config.toml
dataset = "struck, bounced, scraped and rolled objects made by modal synthesis"
n_mels = 64
input = "log_mel"
spec_augment = true
encoder_activation = "silu"
encoder_depths = [2, 5, 2]
text_encoder_norm = "layernorm"
text_encoder_norm_position = "pre"
text_encoder_drop_path = 0.1
eps = 1e-06
max_steps = 7500
warmup_steps = 370
Rows from block 4 of the text encoder, named by matrix and row number. Rows with one number belong to one neuron. Each number is 128 + 32 x the weight over its row's rms, rounded and kept within 0 to 255. All counts start at 0. Numbers have three digits each. After the name is the row's rms in percent of the matrix's.
# fc1: MLP up (text_encoder.blocks.4.mlp.fc1.weight, 512x256), inputs 128-255
# fc2: MLP down (text_encoder.blocks.4.mlp.fc2.weight, 256x512, transposed), outputs 128-255
fc1.86 110:084158054130096180152164153147180143082118173182164145080130198076065075105123101127158115126127134109136131142082170120106136144055165100120137133179133098153114121100085114153111091147139137119136110097074128072153171150151087077153115127168143119149147139127146106091049126171182096123144188137123112122115154141085104082118098141095131094123125139087112155097110147133124136073082
fc1.87 074:090087103095099152164162150135150152110095152177150106160133150108099183150185174185177101083153130108148197152076149157113102091101123107150173145178179104084199163107129100077140084148152142147094108102097086077130097123092120093101109131134150113148112098150111117104107118163157147145082164093103117112147178156148109108086113163102130096124088153103093184097092173124100161068126
fc1.88 133:089083136122156099118149193181106121019116145105107159099135108135113119131130145123186107133116153147123137119104135189120031132109144108132189130115134065129136079118162090106066098162131180138132091149089133056091082164094097098095127169107135099138156098138173075139081108173127164182095099133152137093135111152124129131123134132141136125105163105131060159133150127130062146065105
fc1.89 103:155155101129097127120134184096147141138117116167154102125122159118117150117166149164166134165116127086106158144112141181066075095109160049155145113129156131124110161109098146131120092119230221207112167142141098144072101043109160121114117136119153110161110059141124098074144116074155151155092184064097086122187128140123086116110034144127118136089102115146126140140106121106155164157104
fc1.90 091:129136147135071135133129183166177184156128133186132083125105126120139169137141172122181152125098103075109136131114155139166079045109137136122138108126172103116121114098108115125117074159176170132158100158150060115061086080107169065102132167085130110140077066187084087107141093094146119183101232110127116085219133133138071118138012139145178074097138164112115142154113146131102153132156
fc1.91 089:091120104096120146165181186158161150129133174164093144106162120087139174117127135180170092096140085144115135136113166182069068067128097121178130106187141098104146138089057085084089149192191139153142104137103104122101149112129157107146145178159117080152062087124072136132120100104143110108128177111080101103181091134138111150049085196086137104097140144100133136154062092042121126103146
fc1.92 082:082136082147092155207202167140155160120136172141129152163170164121111183125185177150196123101174162139160095180098150122096103112087144107172124104155176092072104141085158116092164102146191133140099149093127115112099144115117072109131075108161127137147131144156089100101093123169153123120104144101078075079148137157094102065080076159071095099079087152084139137108115153120142219090078
fc1.93 074:089084102091085156169147143141143156107086151182154096174133145110099185150196155178175099096164135109147197164082154149116101094094111112150170148182184102085200161096132092076146086148156147143096102108102087073126096121096112097099105122130159114144115095146105118106103126159150139142081160097116111107155165149149109098082119162102131095134089156098096188102105181110104166082122
fc1.94 098:092136125074157171175210108123152149074081138140135133125137151117084103071158126166130053093193117110106116190059151120116111139062150116131136166229124102130120159127126124112172124154112147109103169068114147128134140140105061122114112072180178061137099147120118097126079120183130107125129117079122129110130157135088115130124144112078106135164120137123082205064087144098137116078111
fc1.95 106:091120111126103166160209136108149158107147149161114148099148135125085114099183133132173103137127148092135137170065177122136110136142109128149099122162136098125098148134082119107150129159163144127069125114141150137048152103111098153118062131154140106114116158100087120141145078112124097137113162097054033123141168117100088104101102129108115134094109098080146124098131114111155125079105
fc1.96 090:124094113113107153169161173138129177121107120138177148150075153101103126157146165217170113113189118148173123169121159119094060112108099122150175145129141119098153124129156118090128127175161135166120117056088089100095098131099110099048122147113128142136139093161055118089129139157148175168126172096112105106204151189109098130096111172078110114128126115045091168127107150080102175128151
fc1.97 098:080105093138116188108160147183196157097136195184127110101146147109139121156159138117138126129106148132149155130136176123153106122110103129109111106139192081162121113133090117137111108182133104105156126119092122091093086176097085070146119125098169111111121133138143121135081048179160091172126146158128088116135106105119076085109092131156180059135133161074081192107112132142062125134118
fc1.98 112:101132068080083122157137157186153135109113194200109140101174172090144166152159113151151112136126154108134142172095191185078117095092173076193111098187174100140143115116096069129094095169232182144113135153101111103104132106115137079159159146161123088159084046138132115142079094114131064134124194105100077087154093132144112094099042148105144093127121179124122128155101126084128142106104
fc1.99 101:102120098110134151152192116116123152120127153136164118079128157115083117097187117199157097072177098148136160182103156130107112093103190120120142164143116118053157145116100124128157110213109138151137110080097126099110126091120121123104115143176137085129146147152097137077079122110136152107116163066062142131146200134058143142049149151051125102126136103119130143110069121075144146108127
fc1.100 088:097089112109117162189182171131117166104121131122170161143092135079090164129136177135178080097124133113171112137108169141113105068133110127127151164145149072088127128055114075110126101160148109153156084076092101112093119137090069115086118154107153140161112102119073103054101118171206141165122153124097092147184158185098130097071086185117119134060133146070100134107113135108117171106140
fc1.101 073:080091101105092154165148143134157146101098151180156096167126150115104176156187177180184097092165128107156198162077137157110104092102118102157180142183177102091189152110134102073141097161146141144097103102098089071117084122098123097111108138131154114155113095143110118101112126162156146149078167093111118115154169167152119111079117154099136104127095139093102188094101177130102163070119
fc1.102 110:120136067136122139115146199153132142148137103114167127083113186105047091103122111147184138131126097094122186129073127115106065102151134126120147163154132115095093154089094140144131107164159125197135139097128129110110113126143157102098113141097144131111094140128122116068108091097178133109073192104092115142155119149120088125094116197111124124112103145091132170121079148147110154123079
fc1.103 117:085127140122138150131198120095143161106096118107144080091138111157092112106205129138212080129138122081082115132093119165141096121120147087152139176166129125109091174088068145127192096124131159134147152089154131105112148097080134161085105113173175097088112151117131062108112146154165128123092137065090089147110135166082127119116140123102093142107076132116105147087131132124153143107109
fc1.104 122:080064140129132156200203134100150113134105167166127138107152135086091117092176126131155121110118156098170063128086134161150136064108133103130121142183151070146133150064124087107171092140151102156179096127098120065071156104064075079145084098163197083143152142108110132105081079148181128168141154122036118141145142099080119101078117105123138122148119157131137135098090165136157174085106
fc1.105 083:086075079079132109161126147176116122093097132101189153155072212098094149126164157135173108112195139131171134174109195095112095128143122159133128148168090078093128101125168097074111095183115135179134096128144119071102102156116087069094129145132174087118130087113082181128098066142125115147076138139112070103153130158085099132107139134083156144075136152100128127109105172140114137086108
fc1.106 114:131123079102092133183138159163153173131083172129134108097070182111121147141145136172169103089192105131163135153121177135099101138086128091192155084169144144088098112138144135097152171165147167141141079101127125118118062081072116102088136117153147116117117126206104135089105127127107158169093176114147076080132156174070105136116123125066167080103117127105114187088088179073114145138153
fc1.107 096:125142054109100160174143170182154201108061178137157094116107151092102134108143148162169102091182111107137136140096167149097076136071155086174169134156150122112101107130121131122152124173164149120153121097102115077141099088077095093097139145130158124156115122202106118104109147153154116166114171102139091093135125181100107109110102119071171050104117112087081134076088189073081154105151
fc1.108 091:072083114090072125174186140135155122089123178172190153115096175066072108130204128139158103111122178079172090130048171175119120085103162106152139109120122068150118137141146115122148091172143188164129108108106115087094116106076068128114151122135194091145111106119128113084077098155129125167152161089099078150131169165069124085120097118112153113128089177076115134104083146120118172099126
fc1.109 092:120103116109112138188172207135129157101114128143178145144085151113095121142151159206173112104192128150185114149102142130078068108110111117152185152116160116089169120091154112077146107167172146178113123069090092084095093110098103108053104135127127132136159110162042119082111135144159164148115151100111116108169107152108104125097118161048110118133116090070121155118096150094096183112133
fc1.110 100:076080138126127157139130116163195126156091151188111133095103128068102142104173129120139138083120129058115124121106156127159138083110101163159135117169139064118144188099079112120151124151115098121121129138130123114099138098125128098132134184137198116147096140141085142123144036129144077149100179094069107161151084112109068103087088116131185077126115181125137124108091163118092151101157
fc1.111 107:125067104121113133154163135177153126061109183147124166084105173090101137109138113144149090081168127123162154175101180143069129134057138125177153105153185065112165113098151137103099142204134194118085137117114132162092129126138061122123139142181149106177137156158115121113066108160105145139149123093131102094139127131127077087106130127070170117132146083145128160095086136064091176109112
fc1.112 097:133115131117142101200206144129142097150133145140100166112157175126126132135145128208122095074152112168226146138127107195068107113127123070198141108136154112126142142127125084094095153130143107200137092044090104108084132102118090115126078106131127111155131137170130094133072123131127174111117121124064129123132156128128110135126137172070090121148104075149126172084048138076106137087066
fc1.113 077:099105103079099152140186166134167161117085149180168156129083152097095104120192141192178096097164140078138140160094170153093097113078142092161175137162147090115136162144104101102150112157123133136106146072098124100107117095080090118090128108159161089161117087152097072105095103184169132182131172060101099124171143162108107099135093141088104102151091140064084189095082148072114161123133
fc1.114 107:126104163141156166158159192136106118106137085171166101136049116123132073152187191154119144164179126139166115147163124100142137150108069150120177152108157140102162108131150115097180108159119106131104121072098086108067067149099120126122075138114098130084196109145084133139128111128162136146122122140128148110141115121067078113140134135094099139165167074074120203138131107110064165125171
fc1.115 113:065079118086132182147196115123138130071102176139159161095125141047084100101154105134156039050153164090134111155062208140106130115100170124132124138164110040141109120127129092098124134190109156110160132129085145075125143142108048118139155123176215070160114127101119127101069071191128114147141130115103115134137133153078123106079141121119148145124115190094103158115096129092150140071114
fc1.116 097:097086189137155121142151160134111102130109097133172097122083115134149143151243194146188140132132132089129084123117118162168135064129098143155125161159170082084124136120130056068179045160135132167146111146130048108047088085090146087131082127104128114096146091150102092110100106126171133161107128107107162102163121131085075076115101159126097156141175144129115173159111133127109144131116
fc1.117 089:112098070113088166196195152158094206101119194156215091113090109104098135149119150129137037069129123108177127117099156124144112117135148154114125173113100129120138091094137111073142123212119126109110078084120115113143142115069087143076145104095126150086145111151082149111102181170119134127091125144137124142125194170136163117128142128078169082098128117049130112094126160115097110128144
fc1.118 093:086095132056116122221224159179106166148128136150088162141155129076104172116124152175121106066145139098150145129080110134161051081150101129131168165135151102086153144096111070128118158122169083144120104047097131130103172114092133133069096198093135116137111110160105070138108103163171090118121167114087127133141113143148138149082108147067096086123098145061139101111099157132071167117165
fc1.119 104:119101132148121194185139135141138128110099132111156147114097106086096129153129158132161073082167113123125120174115213105086109110114136140168094153148153058105136112096145068070131110186136143093111103148115120061116097135120059100132160124178127118157076093133060131135141114196136093166131144135126119089212172163080071084116099190135126163078117167101087188133120117049141142109108
fc1.120 093:108170098129125165148123136142190175067091147159141121154123155145086111123126180144147143119154100133094205200108176133090127159000149067122203118171200149162142139136100156143154135125151167101087126086081150078159056164142108100132109079183119144168170127140139101106100147179180111128144163129129126110125168157158122096113118117138112104131132098113080214100141126115092197111137
fc1.121 093:120051142113124171149183155100141161110124112110137143158098125075075144119142167185148070063173121090129125147106142131087086097100113127143168157119149114086129185088147123080174142133141125122131119071066083121093102138107078142074146178155154133157115146133042106087134098199146155149136153089096121135186123186088094118079116157111096149098107127073111168117091131070125201154165
fc1.122 073:094094103093090154164158145126152155106097155189155097169127143115092174153184175172183098092154124113160186166081148154103104097110120111148176145176174105080193165118131102080148086152150144141095091101102102074120087122099114094107108131129152117148113094150107115112104128161151150146076176095105108117156171159143109107075119157108124102136087145105090185096100177127104170065125
fc1.123 096:115095103130080177154150121188139115154098183172179115131146132076170182146166141140105090093119144136175139123118129168115126099060128122117154127120167085140143155127144089125148126168149147111135121116068100151137128121093095127136130113101179110170124119202145101059076100133124106121142148106117131152149143140107118094095091139138163060112117136119112146091018161106050110158138
fc1.124 102:136070171135153186138194117110124118121106097151185137125118110066073123088160134154120076046149090077127107140075126108102142065099130144122121169148117048108115192141148112078189134178096132113113118126082072098104091128136061132141144118158176075156092147115091118050121062178139119130162140097074153139215181141076077089086128137131132164133127164122095159127055121077131137118126
fc1.125 092:140108106099140129157163144163170180122080157135126090095078123111119121146147147163177099090173101111141133148111173158143070140119098102185135110139117093099117124108101122075133124187154131121136106111135114099096093095043110099084138182130164074099109096182101131139114085135117132177057150104132094105124140160098114123117141132085171091100117124090063161123093165062092127112150
fc1.126 109:091110156080152123161194107129152131096093159115159143175097162120111123134168174119151069081138145122130073136100166168114142124107190136184118095176146082086085125150089077111156121176151126126121111075136058113110173108100100119124111091142181111149084116129127118122073174123115124123156115074096106140119167206107117091114136159085136127151174127142090136077077145080115132139122
fc1.127 090:110112135158123170139142190133143162075125124118125125103102110143096150141121135159218081087176097120099167159099172148061082126103108131184129146143197103121134151076122136086132125195131187119128110117123121091079083147167076141082134113173104139144085157136052117116139124185128131119129153092115111107175125139136076096094125173103123150098126086092098161121133101046102167110110
fc1.128 086:099110063125101185187144138167165176082066175147203107140114158082125144130151152140117065087151100128133123144115185162102115124057138096146157131148103109122119132125120109115132105171150160124122108068109108115132100135095077106104138140141196121148111105163136099088073120199171110156122127135123057160165157180131088086108079136122160089094121110090053125086077162092061130139134
fc1.129 098:133138140141091175116122189120176210153141115155142094131118132121114168128113143135182138118121091134102157129114145112121031084133126132107143144132133119087125139117099151119115133142161153129151093147144083101095060141125146111060130128104132130133055111140094085087156098124161136178108219109136088106219160139125067146102058175143146112106118168060079155135125139127107161149159
fc1.130 091:091116124076115100208206131137150178122111129171105114150127162118093174141132126157169113098169136089146129156054120120161108145139118110186143133185132127115124122086093095101145144105181105128144128075155133123102166100080120131084065133119113121101115109164122073162087141173143083140110147133128091100099134150181127122135128116063084111132081136068134102113139199136098138101114
fc1.131 116:115120142132147159113151099104141139083121134124152081068136157159078076134201128123218080137125126113094137174081186157135089125097151083127095146140133118145107155122099127128135089154113194125114113134155115107070136109067112107112085097161182070082151135126186041099072135122146150159120144101122103120129177169108115111134145144138127148110117114151053175138126117115141123098065
fc1.132 115:130129119135140125115119150175169121144094100122139132077037185140132097119149105120163157104177080095114150129100123097107123160133116151170138154181132091133143178172137143101143118148112111178104120134178109151136099140164127108109094110143139122113092156140113129146119096127133096139082131099119115116124135133113000089161146157094140145148122104150136230084070177147091108129067
fc1.133 093:104113098098085137179134148158210148097089154185173153128043186068106135119174155144143129064178143084161139172098200101062132128076123144173123105170186102116142146118136131091141108156174141146099150129126120135135107122137068111119141120170154134169099115142035148127126099159125076152118171100108062105158147144100047062133066135071146115114112135094163159104088180095111166148127
fc1.134 134:169092080095136161155152144108163177082129158155172079101086102086112105117094166108088070102129095056160101139109180160122117114111091125095094142082144133140193146071105146091108090174180134167107097112090066168131191142094125117098161149126145120103168082121086170152101163124143151130104142100112125167150138161169146137141109125123154123140153064125140124084083113099123148184125
fc1.135 109:082071130079125160152207120140175121087068155170145111119138125042104131081164102141121065056163141099095115123096147169106131101074147113147144134171129074129113139132130101097147130177136179125117163142124135120138122137122088133138169150167231049151073129114133122113077053163128096137123111091098116147141138131102097093073122106125169141136101179113104120091044143097112138115124
fc1.136 100:092155110110140185158135176115157216098055092178164099158129116101041145086161131130168110103138133094083123121065121135135059124100170114120164187192108130096092139092103149114183080113136128128135129143126110033154111143087151119105133152135169101135080090123120100116131111180243067149112152115147124131138134173104097132111085119127092125126076168044084117095131156143137137124148
fc1.137 107:115136128120134140147201101089127144093098109107168076106130140137102090114201138150149049116165099114099091145128114149131117143110130085145123169161105127116104189130076147121194107130124169141125140056148135132118149110105124155099102091178165083091122146124159074097082141148160124095092116077098107169100190162080122093130145134103092158110063118121107143083104129129140107114085
fc2.86 111:103082175139126108066176097136103099123167173108066172097138078149158135076143079114142172139063208088137097106127106173175156105114139090093132124099114108128063121137140116165149117122087141108127148162127186185048169071090099165125091126172145116133215215106155069129104115109106135167152107089068154109116114105107143124125118049130123122125161095226192114110153098141185124118120
fc2.87 096:069069105106095153170165164143164143116079159177162121136111165101091149142202159177182107078158130116148176163079163153104082086106130100162161152181174106085195163112137089071137115155171141163125128101129107101099116115087101087087099122135169111154118095154087109093104124150147151156108155073090093114171162154129090108077113180100142100126093152100100156117097186102094182107125
fc2.88 178:146195113134119163145125094091151152199151118152113094160155128151152161119129128127093151136144106119110120151157122071136189123129102140130065113143112180116101183127086148122207142104143087102114181128159130195153179102165168157187102107152092144110099157119072156153162139098140065079125155134092120123107119086143118121121087125091098125140111151118196091138110111117191111163135
fc2.89 119:121152167193114154131073125142140160176157119081109129131117082195152116159156147065156177158069134158109120142163164071216120115162105166101075141134100142156130135169099118125149115117094099080141096184183134117095126137113153100116083098102071170070166146146119101165183135129146114164115145155137110097146128107129099133190082150174129110144141136104106154174222107148116090075144
fc2.90 102:141094164107148104135183082080101090063149137084128163112134121110118097128091074149075058094157147155144113144120128117056193177108122145143111087126088136130109130154168144129139201151084148095128136090107161155141147173161040201163156107173120110119127192095126147129113157168060149088164046132122143142078146131123166131124200102095116186163116112140153131097104095114154107124114
fc2.91 074:128166075081134168123112132133080179101166156129144105111116125105156105116130143114110124164109139138118080111167168114152133136133108151060132115087060165088128079085111172143145120180132127111177101127079160130162127167125170117143145143133100088088172116079105177141142120069125149106062138175130122158117141125087218182126129084132151098081141120073158061130126080121167116111200
fc2.92 060:109087108140145169111088110143145091163140112134147126208131162145136152123184174138188171099172145129150133146143090066119141116148099166139120180133184141060170178129151112099170130083124082166098194117147107127152129134162123111134064074151133132167107129129071159109110107127154129078110125038070159121131147144095095101089127184119116134137096183146174211124129157162137200171120
fc2.93 089:067059113113094148171164158149161142123079162183162122141113159098095148145208155170181105088159134126144179162077153153102084081100143098165168151181177099087206163117135088078141118150166147161116134109134110097105112113091114097091099116127168111156118099150086102098109125137145147161104144073090090115168158144124095105073116180099134102128086146100107160115098178104099182105128
fc2.94 084:131101245152155158163186071113126152130136115076092137072151057137118141130140127113140107094131105130063153148105136093098135101099161177122060134128166086107129119110156125136129111149113176027152122197145108130099126142167120176134139146173107116151155167152118095149185120142088120132149159112137154074163144115134054104071115111130119178077166093165130130151135067108178130130129
fc2.95 122:159101169162167096158069094115097049122050087089153133155143111154169176173110116153139081098155108162125124148143127173100148114105112130210121153154125137077159138087141083089145137115103108118169150157117102125179135126139083104143164134138115152163084085126136159111124178187115131106121088144148179145133090137153133137123183166162104212109115155169081116167128126081113134114105
fc2.96 057:134157158144144111147132168070070149153141031084154102135087118195150121162127147146158145161179118182129091119135100067143096157180099159117149167104102197127156119120171171063146133109113161163149122109185118134089128112133188155071072065116060161067185108149074154147182202086118200125114095135155124106113140137159115176168166132098090163148145084130146131114169134145126113135134
fc2.97 096:122130177163075102086041110136133104150119113135152101142077131168168103142107127041083184169079147148125107115166168097172141131141117176083107093094092166184152132161148115157095098113106158095109094212175115148136105150144144077132128124085130149121177113133171129151127129114117117187154122175166092124138133123159064125189088094200183126108179103148120107129159163199099071161138
fc2.98 126:127150098183126140103069185151110085108169108063153137107063087125117054119112165049090169195072151162128089070189162117119125156164089157086105114064100148170100095154141131155083095133092132150098115154114173112114112171180140152158123112132101150117184139077133163156151092100166122129121076172120106152140132129074108134172097126160133159123146119118194124116159053140122113137146
fc2.99 088:119110184137120067168103140091124059188145084145107162179145096120157164150106107147091169115126147106144108077139061133128170060192097157153108128141168145152163170089132071106156122069152078176184144147128096147149174114174148156193147108123092148160102137097077159149169147114139118071152124140084167131133078088161148110129106156123056168156109156138207080142112136154156135143136
fc2.100 042:131160106099106143153105147102101141145169133131151088156148124103178147162095127143133107095095107125158011109168142119148154101157153208102122152121076157118122100117092121109076158137124128122126159113100089151164136107156143181127199037114108123128086107111110125109168173112093135087152139167132126138128187147130208122171121149128124120129154122088126102133163106131153137139148
fc2.101 097:069061111109096158166164160145162146119089166171162119130109168104089146146206157174179106084159128122143177166073161147113086086106131103159164154181176105092202162111138082076141111156165143163124126107134111103096111116094105090083094125132170110154118098155090104093102128145149153158100155073085096117175157154130090102074116179101143106131097146098107162112093179098096180109130
fc2.102 110:129161127105119071130127124101142078131135114171105171148130179113153095108141133152108186154077180096168088148132109152171196090137147110146117105152099131178088138165081091169118097089155102178075130157077134193107202099131157091214117102121127136156159111083135135137088106084151102115161160124073135124098136097143154108162089095126078151156147126166177099152148131177191118134093
fc2.103 124:123116153085199123167184076071127120073109104107136162167117152118129124117087097148070087084197133149151093130121118098081196189098148133127123112123116120134103110136175135089161161117091095103158102050081105128181140180158065167151157107164155123159127167076097175158101135185101147091170067158114143134072082138117160132124199085084072183157149087113152100079089120121178106118140
fc2.104 122:109105156126070043077097117174166086181135078122103128128100164137188143151113115121115154106148106130110123117148141102133097132174088225159121100095114134133143170162122119103106165131138146160120163160222123205114110092191168155076147151112130139096070154169123129161160118080067098080098111103147086128126104115145032128157112168104169128127147129159163120121110177154041085159135
fc2.105 078:092159121112110063143129152133153089131168127151088129052133073116132071117128100134110115132133145172103110084140142170095103136161131169165110067112123122139145136129073088133109119151148146134131092178156164082117144145181133182198142103202076092107097139112105140212148110130128080079102136117111091121094153096140118141143096143085135128155101138125164164103128092099112123109148
fc2.106 103:131152073120123153100115150169137171106077168120127069121109072137157121082104108122119129134177108121071113074154132167110133152071113104143177145125109136151141105134126183119146111156127184114136150155150167142161125088145137159101155133197128094148105157162088188163149133125120124134114089104141129122112098118136147127143139052103255071122138133147155116090133131057115121147176
fc2.107 075:137164079139136146111133161191148160098068163121125065109125077159155120077111105109120137153159114113084111082137115176123122168074119100163159133132128132157150123121112163128151101154145172132149168170139142145134155061148136152123120132191131103146115159176100184165142132110139105130110118091129119116104109110137119102133126054095252063143159133168157131089135140069096131139139
fc2.108 078:094115179111104112138193128148174151155158147138111156106141071099142135145140077145142120122105108109059093103103092174151083099132179062160120091122112100102164159138090123128156133123130136117151127126178150124075132114136176188093137132174089082097112154155146002167129111135127139117134123080097122113119134124115105126134108174116078090151083152120132131139106090079094137159140
fc2.109 055:162163148141134149168101148095079154170136049068163118122100108171142115125122135156141137145192104201133110140154149089127107158159131154129142162111092182110142111104167162058133127146110141137143138098152100100100153118140165152071084075115064150079156124158064157143188198108130203136082098128149113120130096148172101169187155161091111138139136040129124095096157129103096119100128
fc2.110 090:143139191108115105090094117122143157171138076117122124172142141142162157147038121132129153090102087103115106138114123073169115094141141199099097122103064131130082115147118110119098139121092103111168098223112075190149142133166183081149175143097104137135086118151115115139160135116096114120168166179177168085151152126168095173136110124137140133145182146129114116182116138166156059135166
fc2.111 104:132151136088144132121113091107142200126111101119141105162121143145168172133144111148158134094200110114099102158135134051098171129099110160138068137143116147114122129130171138054159115130135144081140143196168095153179141148159155091159137107159093101109079113144077154186128141139094087118118129118162168021102119130143107114146133120065100145093129163128145129165121144133206114134129
fc2.112 084:080103176141153061084171132158102115087189168090045119121199056197152109135087106075122129175065150157081079092144097179167096122155106121121138075105170139175117089164126126159104141110134180091159138151159174145048110144113146184117098088130097101073145157111195065158110135120090167124181067130153122095101125076143156158144129108165125116151172107173136116156207056128105122150149
fc2.113 037:046103095133097140153123148159172110157113178156185106119140188138152106117190142114154163109130129184108145151152165146118119111113142108162177136191154140085196168110104088131158129153160148163136164138194139125125147103129145056128083068137150121132100085136124130073078152116153152116149146054099089119136133091117117125072131175124193049144107166126126167131139190133077142126135
fc2.114 091:164140163130155150147136139097051150113139000116159103126087107128128102117173167146112116164192094144120132157136092090146106169141107130111117183114152153115153114147150159115153073132116150120080115107132093108080101106117168178099105155125066105048176112156148101150151128115146129128122122132176152114099133131087087119130139135098029185135143094119109125139143102127119146155143
fc2.115 109:095144146147100145169170114141111145119123140126096117117174080150117148126171146091165112162092149081073097143114156160159089129129124115161071144141157149094109146082070100151172086129205164082124169176188166146085180082090145184127080124165098134077123120123152080171121141113164051130092154086100085124097113129129101104123052117108087152087088143133168092141152097104156166123119
fc2.116 087:183177162148133138124105114089041145124133019112151102120106100141124094096141141118117127188147116103127139145116104084175145199157131137123109182132099160159115117158105171149171121114088147101112094106145132146097146084107136223093094137117057169047165130127148118135159171092147118139126136116166124151082135139137127143174153108117054187143128092131126100126206122140148108125119
fc2.117 075:131152140180196175102125133117148134071117116120123099103125041166124098082112122086106168109086102111044147096142119173173140103111133153098145159110141114183132158151077161142142112155101140145089151150100151120107101142176126148153130088152129107137138197069093186118151101122147128117135085108085164163136102091149190092160144077200167165136117138137110110102168070140141113146134
fc2.118 077:173116115154124117106132136156050148146159151065127127136128079131110138140070103093121132131102162108168106082102084127127150113165186140105111141070111145140083035122206130128092129125096118125147174143131123136163136073104120168100165135074112165146114141161101127106158205109111174130143039156158162122145103154179178131168127125125143107085145115146169060154177131123161123153092
fc2.119 124:102164109087127056125146122129102099136124138152078118133157170127133114073152133142106173173093169149145127111153095171175155136154118104115184105142099198134123132142089124180126146082155135205116141102141191168113168084116174154142076105110135122092193127108168130125092167043134124095112118121081111170045123093137216155136140077099117119138134136168200071123163156169144130125142
fc2.120 094:168106158111136061125135096100092114178165092131119119085139092108187155142144091153145086122113118122129055104136092143162089092224139175141064117086075081103113128111118122105109129144105130139190118176165107167109174118102173180126177126088130093094062124142125119150162068094063126099091138116136141144119097097112146163146149134143133177137090140149127094161106097139132056106126
fc2.121 057:148155129151150115158136187114092157161161086088116165155094100182137143135110137134171164174161143141145107150120092082160090158232141087150109182114144163127112112100166143092129114098148110149122125122183105130069149071088146144065066085119077168084149128141089116165185183112145160192133132104120105090135123162174132170175138143089081131139123084147139150132194145132144168105102
fc2.122 098:065067110114090154171165159146158148120085162176164122136110167104088144147203157178180102079165127122148174166082161149103083084102132106159167148181175102084202168115136085074137114156169143153117121108131106104102114116090106091084098127133173107151117102151091106094108127150143153158099155071089092119172157154133090109073118177098140102134098152103105157116092182102096188111128
fc2.123 105:137202133093178119095117067075112122122131117099177106140095140186171075161176138162143139176162141209144096130190104118174171167136135107102103115146069165154146112157121143078155072126086115111128110108121123087180102150110161118160104079132102083063181115141167157183094155126110179106089100175173159101031141100089202150206218105121115140132126144141111171129143109138165084089124
fc2.124 095:112155167179092097093129187113122069193145081084098138103125047159139077143134112121157153165085139151091109061142086169150087110202104122162138138129104176123129162157084110137113145067144128153149138168192183115082116087142186213108112106120108143096112135122132082144192136107152126133121119092102097143131133141121115153166091167150099147141074165134141170152192103144103121139144
fc2.125 063:135166110148126142069117125110149153135087173111125075135132095174103153056080090127130166144141121113060117094118121185120136132038131079130184129111101145137079151136094178168169107123113183091171136169123156147163156063142148132149155144180126100172147197161104130109138149108139147143147142083126124126111113168107162125095111051126220088112167119165129094099166135098172140142157
fc2.126 086:117121156130192142125127086128173107118129161120108140139129162153140126124129143066120160139076118137130126104120159161130245124086145116139122024126148088137099118126101094132130099136140099121128102152109068114111139139133129055228126134130167130164112132096151157128078112127133125143144121133133125119124111131126081099108110115155172104126209102188117142120095120117143109120122
fc2.127 093:186158054118157140110076136134109155172139125101133124139109144123187151135095121155104135155184088176159168122162122099086090178161103123120127112118115144113158095130157182097071152153147103155152124115115119144171132137142165106086138190116098124156135092155101209157201123076086186133090136166165136129140100114114140200125182129102180103121148129145131138134093102074130109132159
fc2.128 039:123118147143146140124151126110098133129119133140060035120208100189183173152186054140147133165163136175106082128125091143162135146125125100129156141194078152157155140132130119040137148107125144119128167132186122145086150072113134129115072074140123084090141146137062152149110152106117164144153063113105104095082123079198122167142159101100184094142178148163165089147183153128148032093146
fc2.129 106:104114150185143152131118103112091101086151112069133139117106077146168094144125112108073124119124140175126074132228134086130238154116103193111121149101110160132130135151143141115172146142086109093125182096089153153141144168189078190159131113174079158110177211097101161132137153165122131078154076158109150150093100098055144082140155122119113164159165107130179120109167086132135129134145
fc2.130 083:130150158109114035162133115126087124169145150129111202117085127147173123129147149138104174145121178146209093084164075116172142155168167122120151089109112084164125081162160078138119108096086085136137101105107116128108163099084142124132122138094100160150202112169124102172134157118118169149151131134165142104064102116079195134168142097088096093102157080155147094113135146161133060128150
fc2.131 129:161128105149175151099111100129091136062099138105131132194166158144124181093050115085073113126143114099133154139119145113088198166076152127122132138124155163121096079085166165154144156132130136103127159121080104173172146138151093119163156155138130177181132138087126177106093185129101127104200072162137151134112057120183150118093143075129131149147203083164146053113125116133171138181112
fc2.132 164:140140130119121160114158121077079153103160162144156107146158065112135129123077149127107091150097176128132078109146127155141152098113133116074122141065096162148053073092125126165136120118114133076166095139042141120147155120071123153161180119126128136146160113099130130101149169138129134141176135177145146146129122162127226166101113072156112130109154122105120070155178088123202140138171
fc2.133 061:152170091105126160121089038102113157137072127127147103152101173118156125106185133120105145125171157110142166171178148066134234181096199112081122168161119162146163156155160150126156117072124097099086162087136120139194144098153109137136081091137139141163166122145101163130107201135118142134129120082125158144072122112170153120188138079110102119126129102175153137103151179147179138123122
fc2.134 109:119108105120170124129115146147143148092140144127137071121117121118147122127091132128115132106123088119091110127157192155143116091127097174121133127096118145142145135104095171101114135233131169179147126152114129139113117181148160085099181115153126044093112124096096181120100094074107147103117129145094147137152106129136168142143151127156203150102157127114133119132123058100105121152149
fc2.135 117:157152179203116155132137105090085115129138070071146105128125071170137112163182175128169105176106092112090125153145133130139104119135109144152059153104115144106151172113091146135159089113153178091131133164161121152070137094147166211107103146124066172094150129135146107122159167086138115103116160089099113140130134137097079100119083167154084208089107106158136132164154062118150144155103
fc2.136 081:136145028080123072140132142192100098125115173140102129106148167114177137132155156130098126178121169169189113113192112182117134175152129080166156089129107151159110107147103125162076133123153111210110143076127175153130159108115143148110120122115149113107153084117178149155081119073130106101123108137095090175074067102112183125147141094085130091096135116149190078109133136124088112127114
fc2.137 112:166108172109190120115160092092171125090134104120095180145115151118135131127083091140117129091177139107133117136083108100064184171096175120139111090114180069161088106125181150093116157115107113100125114109093077121142120194183077130158163105152143112192108157094112156163126092181077154135194094121138147083118088126153088118140182100122110175120159083152124145117085111114172118122104